From a checkpoint of a small contrastive audio-text model.
Model: 2.2M parameters, log mel input, encoder activation relu, encoder widths [128, 160, 192], text encoder layers 7, text encoder activation relu.
Data: trained on single English nouns, adjectives and verbs, spoken by a formant synthesiser in many voices, 78125 training examples, 89.1 epochs.
Rows from block 8 of the audio encoder, named by matrix and row number. Rows with one number belong to one channel. Each number is 128 + 32 x the weight over its row's rms, rounded and kept within 0 to 255. All counts start at 0. After the name is the row's rms in percent of the matrix's.
# convs1: first pointwise conv (encoder.blocks.8.convs.1.weight, 192x160x1), inputs 0-79
# convs3: second pointwise conv (encoder.blocks.8.convs.3.weight, 192x192x1, transposed), outputs 0-95
convs1.21 110 [143 126  93  61 122 123 130 118 124 147 111  91 124 136 160 100 157  89 119 113  97 135 184  91  52  54  83 153 173 119 102  71 175 105 155 131  82 192 127 109 130 137 146 144 137 174 172 119 146 193 110 149  81 150 128  74 103 120 143 106 157 125 138 108 112  94 167 143 143 118 103 106 109 150 119 134 185 158 159  70]
convs3.21 110 [ 58 156 108 135 128 120 122 140 104 192 160 139 152 103  80 127 172  93 145 129 109 105 131 118 173  94  98 109 100 113  76 139  80  93  92 153  91 176 136 161 121 138 164 182  98 108 135  91 137  54 113 126 162 160 109 138 125 152 130  89 129  80 146 169 146 136 182 130 164 176 153 152 152 122 192 200 123 158 105 130 126 105 134 128 124 140 115 182 171  96 136  99 152  81 145 109]
convs1.22 100 [173 170  57 176 104 173 126 142 152 115 132 138 121 133 130 131 141 130 115 171 109 138  52 109 131  73 118 116 106 108 127  93 134 187 116 115 121  97 103 144 126 152  83 118  93 109 107 110 140 150 158 142 105  83 120 164 202 117 139 155 131  74 144 143 164  85  99  72 145 116 174 145  29 145 149 109 117 119  62  97]
convs3.22 101 [162 122 161 111  69 117 164  93 161 100 124 131 115 121  87 147  86  94 111 129  89 152 117  82 106 114  90 173 179  54 117 165 130 115 108  70  87 135 114 120 143 140 121 150 199  81 134 159  74 195 122 103 112 143 120 103 122 138 150 151 117  83 136 134 119 140 131 152 111 110 147 160 202 104 111 128 125 117 103  95 113 169  88 196 127 124 110 139 142  96  89 144 168 147  76 100]
convs1.23 108 [108 148  35 101 146 119 159 134  81 148 119 155  74 142 114  85 105 103 107 135 116 162 147 139 156 101 101 113  94 183 116  73 172 106 164 177 117 133  84  71  82 123 122 127 150  94 129 153 101  88  90 125 139 133 127 123 113 138 105 115 108 185 134 157  68 114  98 101 123 100 128 168  49 176  97 106 154 111 177 177]
convs3.23 102 [133 140 132  71 155 130  90  91  86 110 137 135  65 118 102  87 135  90  61  91 153 199  60 127 169 122  68 104 148 140 134 113 140  85 149 167 111 120  77 125 182 152 179 108 126 126  96 161 159 124 135  92  92 130 114 137 126 135 137 132 177 145 126 123 101 170 206 135  58  99  97 144 109  48 136  72 158 164 141 154  91 175 153 162 141 125 126  79 160 113 134 128 201 133 120 186]
convs1.24 094 [104 168 115 125  75 143 162 188 211 130 119 135 138 169  89 145 134 111 191 122 143 168 139  97  86 107 121 142 115 134 144 130 169 149 116 129 107 119 142 156 134 189 127 168 131 149 170  89 156 117  75 124 151 128  85  98  86 105 113 129 117  61 107 186 122 119  87 164 178 148 137  88  96  94 148  87 113 155 171 112]
convs3.24 106 [165 112 130 125 128 128 150 124 130 155 109 106 147 156 123 123 166 172 117  95 147 129 174  75 156 161 168 168  92  57 103 112 106 149 112 162 113 116 124 142  99 106  95 122 119 163 103 122 122 117 137 191 134  98 105 152 164  95 128  87 108 125 177 195 137 149  89 152  55 178 140  94 170 138 141  87 114 100 170 148 136 169 132 122  82 145  89 120 132  93  66 135 106 152 137 135]
convs1.29 103 [144 118 134  64 162 166  80 154 110 177 119 154 104 157 123 184 135 111  48 143 172 122 210 102 170  94 137 117 122 151 156 152 118 103 114 158 115  90  82 102  76 137 131 130 127 115 161 100  57 131  87 142 129 141 189 134 100 145 138 109 150 137 173 126 159 122 137 122 151  74 101 122 174 136 164 108 123 118 179 158]
convs3.29 105 [100 155 101 116  99 118 117 172 110  79  86  85 145 109 143 168  83 138 108 100 177 111 109 108 112 113 185 157 132 118 121 187 106 106 107  82 140 144 185 162 119 122  96 136 107 138 102  58 130 124 126 111 112 149 129 170 113 133 184  99 110 105 124 156  82 136 114 144 115 156  99 133 111 119 139  67 160 121 122 114  99 189  52 113 138 115 117  55 168 182  97 124 147 140 109 179]
convs1.58 098 [ 78 148 100  96  82 159 184 122 131 100 133 109  93 158  75  54  93 116 128 157 132  98 129 124 116 150 189  94 170 126 141 102 176 128 118 123 113  95  93 107 103 126 139 111  94 138 101 209 186 116  98 136 107 130 194 127 111 106 129 165 133  99 146 124 115  95 198 114 127 151 177 171 122 173 116 153 130  90 148 129]
convs3.58 102 [166 119 147 127 136 110 159 185  61  73 167 140 169 148 140 100 123 117 167 142 110 155  92 160 127 125 111 124 109 114  95  99 144 110 144 135 179 175 149 171 135  97 203 143  52 191 100 134 125 140  65 168  82 120 101 111 102 140 167  67 185 106 125 121 191 115 185 122 144  89 113 153 123 128 118  96 118 103 156 105 178 131 131 113 106 125 108 111  65 118 115 106 180 115 115 109]
convs1.60 102 [111 128  48 131 114  65 182  83 159 173 157 146 140 100 115  99  90 106 107 129  99 113 153 118 140 115 138 165  97  86  75 127 111 183  86 113 115 120 102 147 156  94 120 188 119 127 126 126 106 124 154  69 164 157 101 194 167 187 123 104 116 172 143 169 117 127  96  96 113 105 147 158 109 148 160  84 138 136 107 123]
convs3.60 103 [ 85 127  95  71  93 126 156  98 107  98 154 200 107 144 147 130 165 216 155 141  88 167 165 120 172 185 139 124  77 152 161 102 104  94 148 132 135 149  33 152  91 165  72  87  97 160 138 157 130 112 113 186 108 108 116 164 110 131 166 154  82 187 120 157 127 173 118  99 138 134  72 102 116 114 167  84 151  72 121 117 121 119 144 168 141 130 136 168  93 122 140 103 132 109 133  96]
convs1.61 103 [115 130 155  89 109 203  95 188 121 116 144 116  77 151 130 140  92 152 169 159 127  67 188 143 109  95 100 117 162 157  96 105 177 151  98 119 178  88  84 174 101 164  93 144 109 174 169 173 178 213  76 177 128 173 129  83 148 131 108 150 129 133 144 111 158 134 107 149 104 123  63  70  94 112 133 107 164 172 169 123]
convs3.61 098 [137 127 228 155 126 109 159 141  55  80 184 100 115 164  96 102 147 145 115 139 142 130 105 101 101  84 152  93 175 116 106 140 138 154 118 107 146 125 146 144  55 120 111 122 148  97 162  97 155 141 112  93  94 110 139 146 100  67  94 138 116  40 126 138 134  96  78 113 164 110 102 152  81 140 100 132 114 143 138 184 126 104 109 112 183 161 138 192  83 115 131 147 120 150 109  93]
convs1.62 095 [167 131 129 160 119 112 142 100  75 192 101 102 102 152 108 130 138 120  94 121 106 172 134 132 144 118  95  94 161  94  94 150  85  51 110 100 168 113 157 164 124 184 137 110 147 154 158 191 188 101  90 120 174 169  93 133 145 109 140 114 116 151 166 131 123 196 135 157 130  89 169 115 105 148 128 128 152 115 143  63]
convs3.62 096 [101 189  99  95 142 107 123  86 130 138 144 121 149 149  82 179 168 147 122 140 126 151  63 137  84 168 119 176 116  98 128 153  82 164 104 176  63 124 141 133 120  77 154 127 104 185 189 119 120 136 116 118 131 123 162 184 164 130 119  25 146  52 141 161 114  86 129 112 156  93  82 132  99 125 178 119 118 159 149 100 178 175 114 118 143  71 124 158 110 127 115 173 126 143  85 146]
convs1.63 099 [ 97 137 127 145 128 121 141 119 134  92 161 105 172  87 133 116 117 135 158  29  60  95  81 120 204 105 120 115  97 120 114 162 138 157 121 134 132  74 125 161  92 132 163 143 142 148 132 144  88 135 126 123 141 152 118 126  93 125  46 116 128 100 107 176 132 108 159 139 131 119 143 152 115 141 143  84 130 121 172 131]
convs3.63 103 [ 78 100 140 141 118 133 139 166 102 148 147 151 110 145 123 179 116 166 120  54 135 150 138  87  80 148  83 123 133  79 142  81 140 140 133  69 148 115 173  82 129 141 163 109 169  94  94  88 144 119  98  82 107 139 138 160 164 173 124 167 119 115 127 119 167 150 103 135 155 176 151  99 109 163 141 142 162 131 133 230 123 113 139 143  62 176 104 111 141 126 192 112  91 135 151 150]
convs1.64 098 [144 135 189 160  91 192 117  99 154 124 114 100 137 117 115 111 150 107 103 174 117  41 145  87 170 139 153 180 121 129 123 138 159  83 156 119 166 107 117 147 103 151 164  77  85 117 147  79  91 135 147 141 176 174 140 175 108  66 121 132 120 115 113 141 120 146 102 105 101 150 171 155  88 172 139 113 105 189  76  82]
convs3.64 097 [167  71 156  63 183 110 117 174 105 178 126  87 106  57 108 154  75 140 121 100 123 106 191 136 167 150 161 149 164 192 160 138 180 161 122 103 173 211 116 146 181 145 127 157  75 138  89 109 116 126 107 171 182 174 170 127 151 134 153 182 104 149 140  55 165 103 153 132 192 117  97 107 157 148 157 173 125  89 183 123 156 121 127 127  88 130 173 119  81  93  89 144 133 147 137  95]
convs1.66 106 [137 134 136 197  90  89  84 117 106 115 109 149  91 109 120 149 109 131 107 122 122 106 131 159 115 149 112 168 156 107 168 165  93  99 150 162 123  47 167 139 105 151  84  89  78  69  97 113 120 144  96 158  46 134 152 182 171 140 140 133  76  83 138 136 123 154 157 127 121 119 147 104 125  98 108 116 125  61 119 163]
convs3.66 102 [160 138 110 128  82 106 154 160 195 173 110 158 142 107 130  59 136 139 155 160 121 132  93 149 131 126 161  51  94 105 125 141 128 107 144 159 128 133  95 202  91 131 156 105 116 135  82 131  91 135 191 168 134  48 111  98 133 161 101  56 166 181 132 103 139 181  61 138 161  89 141 186 121 132 118 111 159 121 137 128 113 182 158  91 179  99 137 162 120  85 171  49 106 156  89  99]
convs1.67 094 [153 147 155 123  58  96  54  83 128 136 138  75 110 134  78 134 115  86  70 144  72 117  98 156 123  86  37  87 106 162 136 148 161 106 145  74 193 173  64 132  87 103 158 179 116 115 177 119 116 137 115  25  99 144 110 162 147 130  97 160  95 104 176 164 138 102 123 114 130 139 129 111 108 175 207 115  90 176 107 162]
convs3.67 097 [104 186 101 135 132 123  91 168 144 102  54  87  68 113 110 167  85 124 123  94 152 153 153  91 109 159 147  93 142  94 117  85 185 150  86 105 130 108 110 148 120 106 148 143 108 127 124 117 105 107 161 146 108  72 124 111 110 156  80 106  82 148 106 131 139 153   6  75 131 110  76 110 153 148 160 150 170 118 111 131 134 115  94  89  99  73 186  86 128  82 128 106 111 117  97 154]
convs1.69 105 [163 128 139 120 148 161 143  77 158 130 155 120  90 100  96 137 127  62  70 124 137 134 152 122 103 122 132 126 153  87 103  31 112 167 128 190 101 104  86 142  80 105 149 142 126 145 169 165 150 146 140 131 186 159 138 136 131 159 120 163 120 153 145 118 218 113 141  96 100  79 101 157 125 192  88 116 154 126 172 110]
convs3.69 101 [179  76 153  82 141 114 139 141  80  97 159 125 142 137 112 157 111 184 116 113 115 140 185  81 105 148 110 189 117 123 121 132  74  90  95 111  97 134 113 176 121 131 124 137 105 183  90 191  99 111 161 155 109 159  63 147 152 144 135  39 137 128 154 123 146 194 176 208 129 107 127 117 139 120 103 154 148 165 116 136 139  57 153 128 135 168  80 136 104 129 140 116  79 157 171 121]
convs1.75 100 [198 120 112 128 114 143  97 114 148 138 119 125  78 111 128  76 125 149 129 110 106 108 128 134 131 112 146 153  99  73 105 150 167 195 120 156 135 138 145  61 169 129 159 104 124 152  54 143 125  51 184  88 113 167 109 163 144 168 142  62 205 120  52 107 142 131  55 131 163 123 145  90 129 124 151 144 151 149 160 105]
convs3.75 104 [109 157 132  80  78 143 123 131 115 120 108 167 129 116 124 133 138  90 133 117 128 136  98 168 142 131 122  66 169 123 203 174 111 153 122 149 165 124 158 104 109 131  89 176 128 139 130 130 156 144  92 143  80 128 118 114 183  83 209 141 158 121 213  91 134  89 132 159 115 108 163 125 145 122 185 136  80  97  77 140 132  94 114 150 105 113 148  88 154 106 103  48 111 134 125 140]
convs1.77 112 [ 74 135  66 112 105 148 138  94 122 166  90 130 113 117 147 105 166  82 133 153 135 136 125 177  68 117 138 118  55  95  91 120 130 166 136 139 168 140 110  42 172 114 116 139 183  76 155 111  63 203 113 105 163 144 155 125 155 113 104 156 111 104 157 181 152 113 152 149 121 142 120 144 111 140 148  98 143 120 166  84]
convs3.77 103 [138 156  95 152 105 127  92  84  96 146 174 119 153  95 130 150 199 143 116 135  73 114 178 123 202 169 199 114 105 132 141 131 141  73 114 137  88 147 186 128 143 170 149  93 160 170 105 131 152 118 112 138 133 144 121 134 118  71 132 181 115 156 113 172 140 148  91 135 114 157  80  76 175  88 151 162 119 123 141 126 102 135  98 139  88 157 102 132 161 136 125  50 121 144 160 140]
convs1.79 097 [133 139 140  77 129 127  93 168 119 125 133 155 150 162 126 165 132  82 131 192 137 140  96 134 111 134  75 115 102 139 103 125 134 152 110 106 108 154 136 117  79 141 135 183 105  91 120 133  96 136 101 125 103 115 163 194 129 217 144  85  92 146  88 137 115 156 171 170 125 191 145 134  74  81  67 130  70 101 135 104]
convs3.79 104 [140  99 111  93 132 123 178  69 111 160 140 133  84 163 117 147 141 131 106 139 150 119  73 162  75 173 140 138 158 131 146  52  93 107 152 110 146 151 132 114  86  86 160 135 136 111 119 105  59 110 100 158  93 201 145  87 110 132 115 134 134 126 137 139  68 124  83  95 183 194  90 139 115 126 146 134  85 129 101 113 159 189 116 130  91 134  87 126 180 111 141 144 123 105 105  63]
convs1.82 099 [102 153  85 133 178 162 136  92 130 144  99 192  61 120 163 168 156 120 159  71 100 111 147 108 155 115 157 113 136  88 135 172 120 134  96 145 125 177  95 125 204  44 119 134  85 158 147 172  91 121  63  85 107 168 115 133 183 153 113  85 106 143 150 109 128 124 148 136 106 152 100  55 166  79 141  98  67  94 110 148]
convs3.82 095 [ 62 169  89 127 130 178 118 138 131 141 112  64 161 127 152 143 101 159 126 127  81 101 197 128 143 184 175 107 163 121  40 153 105 153 132  90 120 158 106 108 105 106 153 116 140 169 115 120 131 167  92 130 104 128 173 144 156 125 144 151 134 139  88 105 110 119 188 170 131 150 141 118  82 144  87 105 117 136 180 102  90  81  65 156 120 105 129 141 105 151 147 162 155 122 161 137]
convs1.85 107 [ 85 114  65 112 174 132 175 104  79 149 192 154 128 112 106  83 116 162  93 104 151 151 169 160 109 148 105 135 114 177  99 142 208 133 136 110 152  66 122 192 167 120 137  96 153 123 120 113 152  44 148 124 183 129 145 133 119 127 110 132 124 160  64 169 132 132  89 121 128 120 161  85 124 159 132 153  52  78 114 120]
convs3.85 102 [109  86 167 138  83 142  97 130 129 135 127 136  53 157 130  93  95 161 151 236  89 126  92 140 179 131  80 155 169 117  91 105 155  90 128 110 120  79 178 137 103 151 119 158 125  90 130 148 112  97 159 145 132 173 125 130 128 106 109 110 156 225 124 121 160 171 130  80  82 158 154 149  86 137 158 111  93 181 116 138 118 137 132  98 149 138 135 125 163 176 160 107 146  78 194 138]
convs1.89 102 [ 99 139 175 121  71 212 159  72  10 194 138 144 143 149 138 113  89 111 133 146 104 131 151  88 101 113 115 162 156 107 110 130 125 146 118 155 132 123 103  97 130 106 135 129 164 142 100 172  67  28 124 161 127 157 185 124 162 197  86 123 102 115 165 183 146 128 121 129 139 109 153 185 145 141 132 188  59 129 138 146]
convs3.89 091 [ 89  49 173  90  59 131 147 103 166  94 129 139 106 119  91 162 177 127 143 117 113 105 127 144  84 106 161 100 111 122 156 184 112  77 145 186 181 149 137  81  97  90  84  75 178 110 126 150 125 122 148 118 131  88 128  99 157 107 136 100 130 111 106  94 158 184 154 127 176 142 139 135 122 117 131 152  99 151 128 144 189 156 102 127 139 131 108 142 115  78 144 156 133 179 109 156]
convs1.95 102 [123 127 127 127  97 118 128 159 138 109 131  95 170  97 133 102 115 110 139 187 116 111 116  88  62 182 117 158  69 136 126 147 135 181 118 153  82  66  89 115 107 126 238  97 124 117 123 111 146 171 144 159 157 143 137 158 135  97  97  80 142 123 143 115 116 146  89 164 126  70  90 186  74 137 141 112 139 138  70 120]
convs3.95 100 [ 95 145 143 139  92 133 124 118 231 129 130 124 121  76  70 107  97 133 136 102 100  95 131 113 183 107 111  95 150 128  95 130 189 137  97 125 163 155 159  87 106 138 105 128 140  98 179 128  99 106 157  70 149 163 160 148 157 124 126 142 126 142  97 154 144 143 128 153 135 129 179  75 158 164 104  93 133 133  85 150 139 159 118 154  80 154 138  30 142 105 108 155 147 130 119  56]
convs1.103 095 [ 88 121  98 122 125  96  82 149  78 169 145  98 168 138  79 118 144 123 123 112  94 149 134  81  85 104 141 164 113 143  75  90 141 117 137 151 150 186 110  97 139 144 109 126 139  99 161 101 129 179 165 116 149 120 137 161 128 145 116 128 121 111 120 155 161  61  87 151  99  73 161  56  99 159 152  88 148 160 186 154]
convs3.103 092 [114 131 117  81 131  73 116 103 140 125 135 110 144 144 168 141 140  74 108 155 169 132  47 126  65  72 105 146 164 171  34  94 121 170  51  96 169 146 188 126  93 103 160 146 149 127  78 153  85 139  77 137 199 156 139 123 113 147 178 110  82 122 184 123 131 130 180 153  92 133  92 173 170 126  86  69 140 116 151 158 148 161 155 123  90  65 102 124 134 138 131 109 131 196  47 132]
convs1.107 107 [131 139  99 151  97 118 186 151 103 152 134 140  68 144 143 131 165 137 144 116 162 101 125 101 171 100  72  91 140 119 102 144 146 135 119 153 140 161 116 108  86  98 131 123  85 159 188 150  99 146 128 192 118 172 102 152 119 118 173 126 156 110 166 160  87  49 116 175 140 104 139  74 130 116  84  91 119 105 128 112]
convs3.107 099 [100 131 113  89 134 130 107 131 131 117 127 159  89 111  94 157  85  79 126 141 170 105 168 159  92 161 110 130  51 134 159 155 136 105 124 127 122 125 164 121 168 110 116 124 129  81 142 146 115 170 187 161 165 134 117  77 122 114 140  97 150 131 109 135 103  88  96  83  65  87 173 144 118 147 167 180 133 216 120 104  81  84 181 103  80 173 109 128 132  60 149  51  81  79  92 193]
convs1.110 103 [161 105  96  75 170 104 116 132 129 129 108 129  93  99 111  94 113 152 109 126 126 129  71 162 191 169 146 135 101 149  93 165 119 179  84 133  86 195  82 130 122 111 155 151 120 150 156 139 154 125  90  87 135 148  89 106 111  99 177 147 156 107 111  91 118 125 105  91  98 151  72 106 164 146 138 170 136 126  85 126]
convs3.110 103 [ 99 111 110 133 135 169  89  75 138 108 153 126 128 140 132 164 149  48 149 141 183 132 164 105 111 157 109 123 123  67  84  89 102 144 131  91  97 126 123  58 126 178  65 123 158 113 150 111 155 104 122 163 165 127 104 106  95  93  47 165 148 120 111 129 110  97 170  92 119  75 111 137  85  63 127 162 181  65 160 149 152 173 123  75 114 127 104 156 101 102  84 102 148 161  68 103]
convs1.112 092 [ 54 137  93 103 134 160 178 129 148  92 117  95 163  67 161 184 102 133  82 177 142 123 146 103 153 137 186 122  62 105 117 138  82 137 103 169 162 124 131 133 153 133  87 133  94 134 213 163 123 109 127 122 133 175 181 150 160  70  96 131  93 147 102 132 118 113 128 103 167 148  71 152 137 151 125 143 147 132 161 196]
convs3.112 098 [162 124 128 202 155 141 122 145 138 169 155 141  97 150 114 169 118 186 131 229 116  56 200 157 123 175 150 171 173 134  97 171 133 124  96 113 177 115 128 162 166 160  72 168 134 120 173 129 124  92  92 142 119  62  80 138 154 129  96 134 114 142 141 162 165 112 125 120 101 109 127 148 181 160 166 117 202 148 179  71 137 142 174 130 175 116 107  95  88 172 151 152 108 101  70 126]
convs1.116 101 [167 168 120 149  96 127 192 124 127  98 103 149 104  96 125 177 171 144 117 156 175 100 104  97 120 160 141 111 184 136 116 132 113 155 139 112 136 142 155 122 162 153 143 132  96 143  64 150 160 116 116  59  96 129 164 123  83 159  86 202 151 138 120 132  94 117 113 187 164 179 146 131 171 116 108 122  78 103 181 152]
convs3.116 098 [123  45 141 131 149  59 146 138 151  93 153 119 114 172 149 137 168 111 122 132  60 142 115  86 155 149 145 162 184 106  96 137  93 129 168 110 128 124 120 126 149 114 126  93 121  97 142 171 111 144 131 168 128 154 104 115 149 103 155 108 177 115 138 169 130 121  70  71 125 109 123 115 111 165 121 160 141 138 124  86 164  63 147  60  64  72  89 120 116 129 104 129 168 115 120 154]
convs1.120 101 [132 142 134 154 115 121 160 116 173 155 108 147 111 102 149 150  74 136 102 146  96 115 125  91 163  87 116 104 163 132 127 103 175 136 147 121 131 118 117 155 172 132 179  61 109 119 133  43 109  77 151 164 123 184 123 111 138  64 104 122 219 155 112 178 126  98 129 118 224  94 151 173 136  93 133 146 169 131 142  88]
convs3.120 097 [102 124 142  60 120  98 140 104  75 121 138 180 187 117 108  98 118 118 137  56 113 116  62 139  75 118  78  10 128 170 220 121 132 160 122 126  88 171 110  77 105 157 125 154 141  77 148  78 121 120 144  85 146 156 149 201  78 137  94 158 101 109  99 123 103 138 203 113 163 129 158  62 159 150 166 120 133  77  82 156 114 120 134 104 127 111  95 157  84 125 159 122 134 139 157 116]
convs1.121 103 [127 104 123  96 144 153 182 160 137 146 138 170 128 174  70 113 157 158 124 171  69 186 124 116  70  72 109 136 143 126  99  98 133 165  97 136 101 123 146 111 133 129 124 104 161 118  84  73 137 149 170 114 156 175 154 138  86 123 143 110 100  86 104 104 103 138 154 137 148  86 157  97 107 141 162  71 223 121 103 127]
convs3.121 104 [127 128 123  60 139 148 112  78 132 160  83 127 128 168  93 140 171 105 187 162 158 121 185  98 146 105 122 152 159 161 154 109  95  92 174 147 108  84 101 145 129 128 103  95 145 119 123  93 172  51 159 140 118  81 203  68 120 157 186  65  94  71 129 172 153  97 126 104 155 114 100 101  91 118  79 116 151 117 182  42 102 169 140 148  98 135 135 174 103 163 141 116 103 139 128 118]
convs1.123 099 [ 94   0  90 166 108 133 143 101 170 145 162  72 170 133 185 153 140  79  93  94 153  98 154 112 140  80 149 101 115 158 128 146 198 124 135 106  78 169 146 171 137 139 124 119 121 129 130 131 172 143 185 145 133 146 161  98 108  90  94 130 156 147 102 136 126  91 130 144 128 146 160  37 116  99 138 166  95 123 168 119]
convs3.123 106 [102 106 119 198 148 128 109 113 170 103 116  56 155 131 139 189 133 168 133 149 144 126 126 125 110  67 127 102  96 177 113 195 103 146 159 105 167 122  81 159 125 140  75 113 150 153 144 170 188 156 116 133 119 153  75 156  87  96 121 122 121 130 121 147  80 195 134 168 117 143 137 127 135 111 175  98 181 159  40  92  94 107 186 126 101 134 119  86 112 148 116 158 155 136 189 127]
convs1.124 102 [117 150 133 163 126 176  90 162  69 119 134 123 121 124 121 176 145 136  97 148  97 157 113 130 137 149 140 101 158 102  87 114 124  74 105  80 141 112  64 138  97 110 117  79  67 130 115 147 175 108 122 122 147 141 167 143 152 118 137  52 159 126 141  90 137  41 134 114 128 135 171 167  62 102 156  79 159 106  87 160]
convs3.124 107 [120 101 186 131 127 119 153 103 117 125 129 156 125  64 157 127 112 166 108 122 124 143 127 119 145 128 106 149 167  94 131 111  72  84  97 178  91 147 143 175 136 177  83 118 181 104 139 138 135  92 115 120 185 143 112  82 139 112 113 181 128 151 167 165 111 124 139 103  83  72 121 111 153 159 105 151 159 127 164 145 106  75 110 114  92 179  83 153  68 138 113 126  97 153 124 135]
convs1.125 097 [132 125 225 121 119 123  88 159 144 120  99 117 141 142 134 174 100 107  92 144 146  56  93  83  95 141 115 197 170 159 123 179  74 110 105 138  62 106 138 151  91 119 170 117  99 117 158 189 120  64 115 133  94 129  87 147 146 121 133 154  85  74 113 108 124 120 100 136  97  79 145 103 122 155 117  62 147 113 143  93]
convs3.125 098 [125 112 141  91 155  38  69 141 135 149 102 109 103 117 170 138  78 167  86 136 102 124 136 118  78 134 156 156 132 153 115 157 162 167 109 162 119 124 141  99 118 163  94 102 161 109 162 173 180 109  52 105  51 167 140 108 116 146 135  79 113 100 129 159 178 130 126  88 110 109 145 143 124  97 123 137  29 128 105  71 121 112 140 100 119 114  93 158 148 110 161 173 192 147 136  96]
convs1.126 097 [141 162 150 160 104 154 157  89 127 121 134  55 133 140 171 140 109 113 153 118 166 119 164  99 160 130 109  74 123 165  90 136 125 127 190  73 105 138 118  86 179 112 138 119  96 152 158 169 162 114 171 165 127  66 112 142 110 191 136 124 139  99 152 144 118  82  94 177 161 106 119 118 101 162 129  87 154  98 129 170]
convs3.126 096 [122 158 161 139  80 100  90  97 129 135 157 144 125 145 125 148 146 139 158  95 178 138  97 127 118  97 178 144 187 118  82 117  91 121 116 139 184 145 145 141 117 163  79 161 107 189  92 108 106  99 101 124 116  69  80 115 114 152 113 127 202  85 142 149 145 166 165 122 154 136 163  99 128 160 146 140 212 212 106 143 160 141 102  47 108  91  92 154 109 105 143  88 196 109 137 118]
convs1.129 107 [100  97 111  71 169 119  81 144 143 143 174 121 170 102 119 126 167  95 155 128 104 103  89  98  92 133 182 148 100 206 146  74 121  87  99 149 110 121 128  84  85 118 123 111  90  78 116 137 113 155  53 124 128  80 129 162 183 150 161 140 166 148 161  43 124  67 113 135 138 173 155 116 134 123  97  81  95  61 160 106]
convs3.129 097 [100 147 149 138 132  41 101 116 183 209 108 131 100 111 119 111 136 192  90  98 107 128 145 131 112  87  65 142 125 157  93 149 170  98 138 114 104 127 183 102  93 130 160 126 165 152 148  89 140 184 155  97 165 144 230 151 100  47 117 185 114 132 145 130  94 174 107 128 128 149 124 145 118 105 144 111 123  75 110 158 138 125 159 113 105  88  96 106 102 139 119 147 122 115  85 129]
convs1.138 099 [173 113  88  92 129 132 133  98 126 101 175 120 102 121 100  84 106 140 156 123 104 158 120  95 189 116 175 127 126 193 137 137 173 132  70 122 159 130 131 144 132 175 122 147 121  91 148 172 128 117 131 126 231 126 159 149 142  99 141 169 159 147 201 152 118 104 137  90 129 150 182 161 182 139 151 174 111 117 145 124]
convs3.138 100 [173 147 119 108 133 148 143  55 134 148  81 129  83  81 120 101 124 125 122 109 182 127 171  80 191  94 151  97 112 184 122 138 107 129 114  96 160 104 112  54 117  70 216  89 167 135 142  79 129 191 142 115 125 116 105 101 102 127 166  80 142 146 155 113  71 109  95  95 183 153 104  50 147  98 138 147 104 133  87 124  87 167  73 125 140 127  66  91  85 117  66  94 128 148 155  97]
convs1.141 100 [ 63 195  98  96  83 146 121 143 143 157  87 165 109 132 131 121 152 142 118 154 111 127 134 150 173 102 101 119 147 112 125 125 127 102 126 112  78 147 121 108 137 117 147  88  75 146 162 112 198 105 155 120 155 102 166 122 164  96 180 139 163 142  77  92 171  83  99 115 135 150 114 138 137 188 151 145 131 104 169 122]
convs3.141 100 [112 142 124 129 166 130 191 102 146 129 114 161 166  85 193 158 163 200 147  76 156  92 180 137 129 166 146 101  97  40 128 115 169  93 139 134  66 164 163 136 133 198 190 165 167 165 144 111 108  79 104 122  93 125 125  40 117 118 141 177 145 121 119 167  81 134 154 120 104  91 185 119 138  89 119 132 123 120 142 104 143 169 156 151 148 162 235 114 166 151 146 104 109 173 166 145]
convs1.142 101 [154 188 155 122 141 196 135 129 114 109 144 171 183 105 123 113 175 101 112 118 153 144 175 160 129 206 179 183 122 222 101  66 151 167 142 160 171 130  92 109  99 141 135  87 103 107 109 131 131 115 179 154 119 175 154 109 102 125 142 153 197 130 168  77 139 136 112 170 160  95 142 123 146 128 129 115 166 112 115 146]
convs3.142 095 [137 127 120 119 152  84 147 151 135  60 121  99 134 136 158 118 129 132 161 112 139 140 127 159  61 131  96 138 154 161 114 112 108 169 102 153 140  95 162 161  93 249  99 120 183 137 120 127 177  76 156 103 154 188 132 138  79 165 157 178 163 117 115 103  69 119 105 179 144 110 141 192 150 130 133  94  90 120 112 101  61  40  87 141 159  82 149 162 180 138  67  83  73 129 124 124]
convs1.143 098 [124 142 163  90 114 130 158 138 122 135 129 118 161 122 179 118 126  77 140 100 107 149 127 175 151 131  87 134 125 138 120 136 134 132 118 106 100 112 137 152 142 107 107 146 108 132 148 122 168 124 193 138 158  89  68 121 142  97 108 105 134 106 138 133 126  96 158 114  49  93 110 125 158 114  72 113 148  96 132 141]
convs3.143 096 [126 106 152  82 129 104 146 158 132  80 108 121  88  85  92 113 105 126  82  83 121 128 172 123 149  66 161 128 117 167  89 130 156 148 187 166 140 102 101 136 171 119 116 149 148 107 132 137 180 157  72  77 100  86 108  89 109 196 130 179  93 157 130 172 133 154 111  95 136 109 165 106  96 138 175 195  73 130 133 165  94 119 138 114  89  91 173 125 143 113 154 139 151 117  52 129]
convs1.145 092 [119 148 167 166 128 144 128  97  65 135 144 149  94 101  98 124 138 137 146 136 121 123 110 100 163 120  83 157 105 135 197 185 146 132 100 137 188  77 138 147  78 139  97 122 123 154 140 142 116 119 117  72 125 166 118 129 111 129  91 195 109 153 116  86 138 124 133 157 137 147 146 160 136 156 138  92  87 133 100 141]
convs3.145 101 [136 120 108 154 148 197 138 122 153  93  74 114 158  63 118 116 156 105 174 197 155 142  71 113 112 129  84 166 131 165 123 192 173  83 115 148 121 186 128 166 159 172 126 104 138  93 144  90 146 122 127  49 146  86 120 146 179  89 156 158 131 108 152 158 139 156 110 176 172  62 114 117 101 120  83 126 197 120 107 135 107 143 136 144 155 151 131 120 102  26 165 156 157 102 128 188]
convs1.150 113 [115 128 144 127 100 115 135 120 123 117 106  84 117 130 162 140 123 114  86 176 152  81 154 188  87  88 128  94 136 138 155 123 148 135 171  63 131 165 186 124 143 124 177 103 140 158 142 160 124 102 125 157  99 117 157 158 100 166 111 131 122  90  96 106 125 137 101 167 125  79  55 112 167 148 160  96 141 119 128 106]
convs3.150 103 [ 97 177 156 135 148 102 150  84 103  66 129 134 138  28 170 141 151 148 129 134 133 102  84 144 119 155 103 123 122 171  83 146 133 149 153 159 100 159  64 141 101  77 147 131  69 145 148  96 101 139 133 112 117 140  78 124  96 110 169 189 156 190 128 106 114 118 110 128 122 177 119 125 188  86 125 146 136  85 138 134 119 170 172 149 111 153 100 138  70 149 145  88 151 145 134 140]